Weights of a small image-text matching model.
Model: 5.77M parameters, encoder norm layernorm, encoder activation relu, fusion encoder layers 10, fusion encoder norm rmsnorm.
Rows from block 6 of the fusion encoder of a small image-text matching model, named by matrix and row number. Rows with one number belong to one neuron. Each number is 128 + 32 x the weight over its row's rms, rounded and kept within 0 to 255. All counts start at 0.
After each neuron's rows are labels from the 100 texts, of 14848, where the neuron reaches its largest size: "tokens" is the input token at the peak. Only what is clearly more common there than usual is listed. The data: simulated telescope pictures of galaxies.
# gate: MLP gate (fusion_encoder.blocks.6.mlp.gate.weight, 384x128), inputs 0-63
# fc1: MLP up (fusion_encoder.blocks.6.mlp.fc1.weight, 384x128), inputs 0-63
# fc2: MLP down (fusion_encoder.blocks.6.mlp.fc2.weight, 128x384, transposed), outputs 0-63

gate.52 [ 62 117 145 116 173 162 146 189 107 145  97  56  75 114 140  88 116 111  90 150 184 152 183 113 180 199 113 127 224 148 154 107  94  96 102 120  83 137 113 141 150 162  87 132 164 129 163 156 122 186 102  78 123 130 146  94 139 116 159 115 153 192 163 117]
fc1.52 [178 136 181 108  92 168 143 147 126  97 151  68 130 132 105 142 164 126 137 130 148 129 148 130  99 173 112 129 130 147 166 177 109 139 136 173  90  85 145  99  87 113 160 172 131 127 119  50 115 143 149 144 119 102 149 135  98 161 118 116 151 183 109 107]
fc2.52 [161 124 103 162 138 162 111 115 117 103 223 100 157 147 131 129 127 128 131  89 108 131 110 197  84 130 182 170  38 147  82 131  91 212 134  96 133  85 128 125 169 178 155 186 123 135 135 129 121 135 172 146 123 121 119 122 116 108 138  94 127 187 109 117]
tokens: "two"; "merging"

gate.307 [181  92 155  89 122  80 121 136 155 162 147  95  90 123 136 141 125 100 111 119 109  62  42 112 125 168 175 132 107 159 106  81 153 172 130  85 120  82 125 158 146 173  77 141 138 118  96  99 173 155 210 133 110  93 167  62 181 111 128 116 167 185 139 111]
fc1.307 [137 144 116 126  98 184 132  69 131 108 158 131 203 138  86 106 107 132 158 176 134 103  72 147 160 130 139  77 130 174  97 130 102 123 109 154  97  98 127  90 103  89 151  77 101 168 164 104 107 106 134 100 125 106 152 117 183 193 119 111  74 148  96  79]
fc2.307 [149 123 143  99  98 167  93  69 146 168 125  83 128 169 136 132 141 135 170 201 123 122  70 130 113 106 145 104  71 125 123 170 114 118 112 136 139  80 141  74 133 146 129 172 126 113 150 122 122 103 139 149  95 151 175  85 184 131 137 104 111 113 119  90]
tokens: "two"; "edge"

gate.95 [116 113 129  95 123 103  92  95 151 139 114 128  37 119 142  85 145 138 127  97 126 107 155 116 124  89 157 184 196  97 175 151  97 131 202  98  91 171 136 102 112 137 140 116 124 131 167 145  72 103  74 114 147 117 115  96 102  57 127 172 102 116 134  91]
fc1.95 [173 137 110 138  91 102 163 141 114 110  87 113 180 107 147  97 140 115  98 178 170 114  92 137 183 191 112  69  97 165 110  38  96 110 144  67  81 178 129  70 102 165 121  90  95 125 110 132 105 169  65 132 119 162 161 162  74 183 139 106  90 128 130  82]
fc2.95 [109 119 136 134 126  72 176 118 134 154 111 142 141 164  65  88 141 151 148 150 121 171 160 183 127 162 107 124 174 102  98  87 153 138 189  74  93 140 131  86 145 229 119 142  80 123 137 162 180 162  90  63 170  88 141 159 113  77 144 117 102 123 125 116]
tokens: "star"

gate.24 [ 39 152 112 163 139  83 118 188 106 127 134 128 183 133 146 189 138 162  93 128 140 156 151 108 127  92 123  87 157 120 129  81 139 143  98 109 103 127 158 110 171 111 108 184 126 152 181  77  69  80 108 107 138 161 142 112  85 143 137 158 149  80 145 129]
fc1.24 [ 82 120 149 173 153 101 101 119  98 131 129 105 157 142 153 192 114 142 173 154 113  96 173  92  91 135 163 123 162 145 109 102 146  91 134 152 196 111 122 185 158 164 127  96 100 139  77 101 132 139 107 193 100 201 134 132 141 144 123  95 100 104 100 133]
fc2.24 [175  89  98 120  91 102 197 162 105  84 153 146 129 105 173  99 141 138 134 142 125 169  95 150 162 103 135 143 147 165 106 149 158 129 111  95 155 173 138 131 153 176 119 153 162 136 140 106 126 171  86 119 130  82 139  94 136 161 146  62 104  95 120 109]
tokens: "star"; "flattened"

gate.138 [109  75 121 162 149 133 146 162 120 182  99 131 160  86 100  62 141 150 159 147  90 148 159  91 184 142 114 108 183 178 150 146 122  98 101 135 125 111 117 105  80 107 129  67  87 179 118  93 138 109  87  86 201 146 151  74 135  83 110  79 155 137 144 175]
fc1.138 [101 135 125  90 144 101 130  99  85 136 165 169 147 102  98 153  74 116  76 159 178  80 129 128 105 118 130 176 135  81 145  87 197 121 123 159  69 118 109 135  50 133  99 142 115 106 131 126 142  91 116 133 130 131 129 144 127 123 242 134 137 102  95 145]
fc2.138 [154 206 107 155 182 163 149 143 107 117 139 123 108 153 197 109  83 149 105  81 140 132 154  98 104  85 157 105 106 135 154 124 105 120 146 158 184 126 138 111 111 173 130 131  84 164  88 128 146 168 184 152 117 173 150 137 169  98 133 176 101  80 106 127]
tokens: "two"; "spiral"; "-"

gate.297 [154 157  79 171 134 135 102 107 156 155 109 146 117 107 131 166 119 113 105 143 111 114 108  72 136 158  86 130 115 115 101  91 138  91 149  84 161  83  94 100  80 124 115 141 154 124 144 117 103  87 248 147 112 148 156 105 112 135 118  91 131 122 118  90]
fc1.297 [131 116 102 113 154 147 122 140 193 159 155 125  88  73  96 148 104  80  97 137 150 118 180  91 137 127  71  81 121 104 102 139 127 101 108 104 150 121  79  80  69 132  98 159 122 146 135  83 127  95 177 159 182 143 157 103  91  81 137 107 112 135 148  97]
fc2.297 [145  58 105  46 145  85 126 111 146 121 127 105  82  99  86  93 152  80  91 185  44  94 139 154 183  99  62 139 126 141 137  80 161 100 148 113  83 121 123 119 114  93 138 136 101  90 103 163 137 138 126 106 132 101  88 165 135  92 154 155 130 113 177 119]
tokens: "star"; "near"

gate.112 [181 135 129 129 120 165 140 122 130 133 181 161 136 112 157 105 140  95 149  95 120  74  28 165 166 151 141  81 186 171 146 148  72 157 135 142 124 113  70 120 100 172 145  77 125  44  53 129 119 107 118 163  99 114 123 107 148 143  91 126 130 138  81 128]
fc1.112 [164 188  92 177  94 142  89 135 126 130 175 152 137 134 167 114  57 174 120  87 130 148 111 143 180 132 139 123 137 155 181 204 138 158 156 150 136 141 155 128 116 142 186 113 101  96 110 142  82 183 127 158  69 106  93 151 177 174 134  84 135 155 160 150]
fc2.112 [175  81 120 181 159 149 158 174 103 202 139 147 150 109 205 139 135 149 165 111 139 153 151 104 117  68 155 117 161 142 143 196 155 113 168 141 152 119 159 173  97 140 171 158 144 143 112 180 144 142 149 120 119 152  78 109 176 115 133 112 170 149 172  68]
tokens: "star"; "two"; "merging"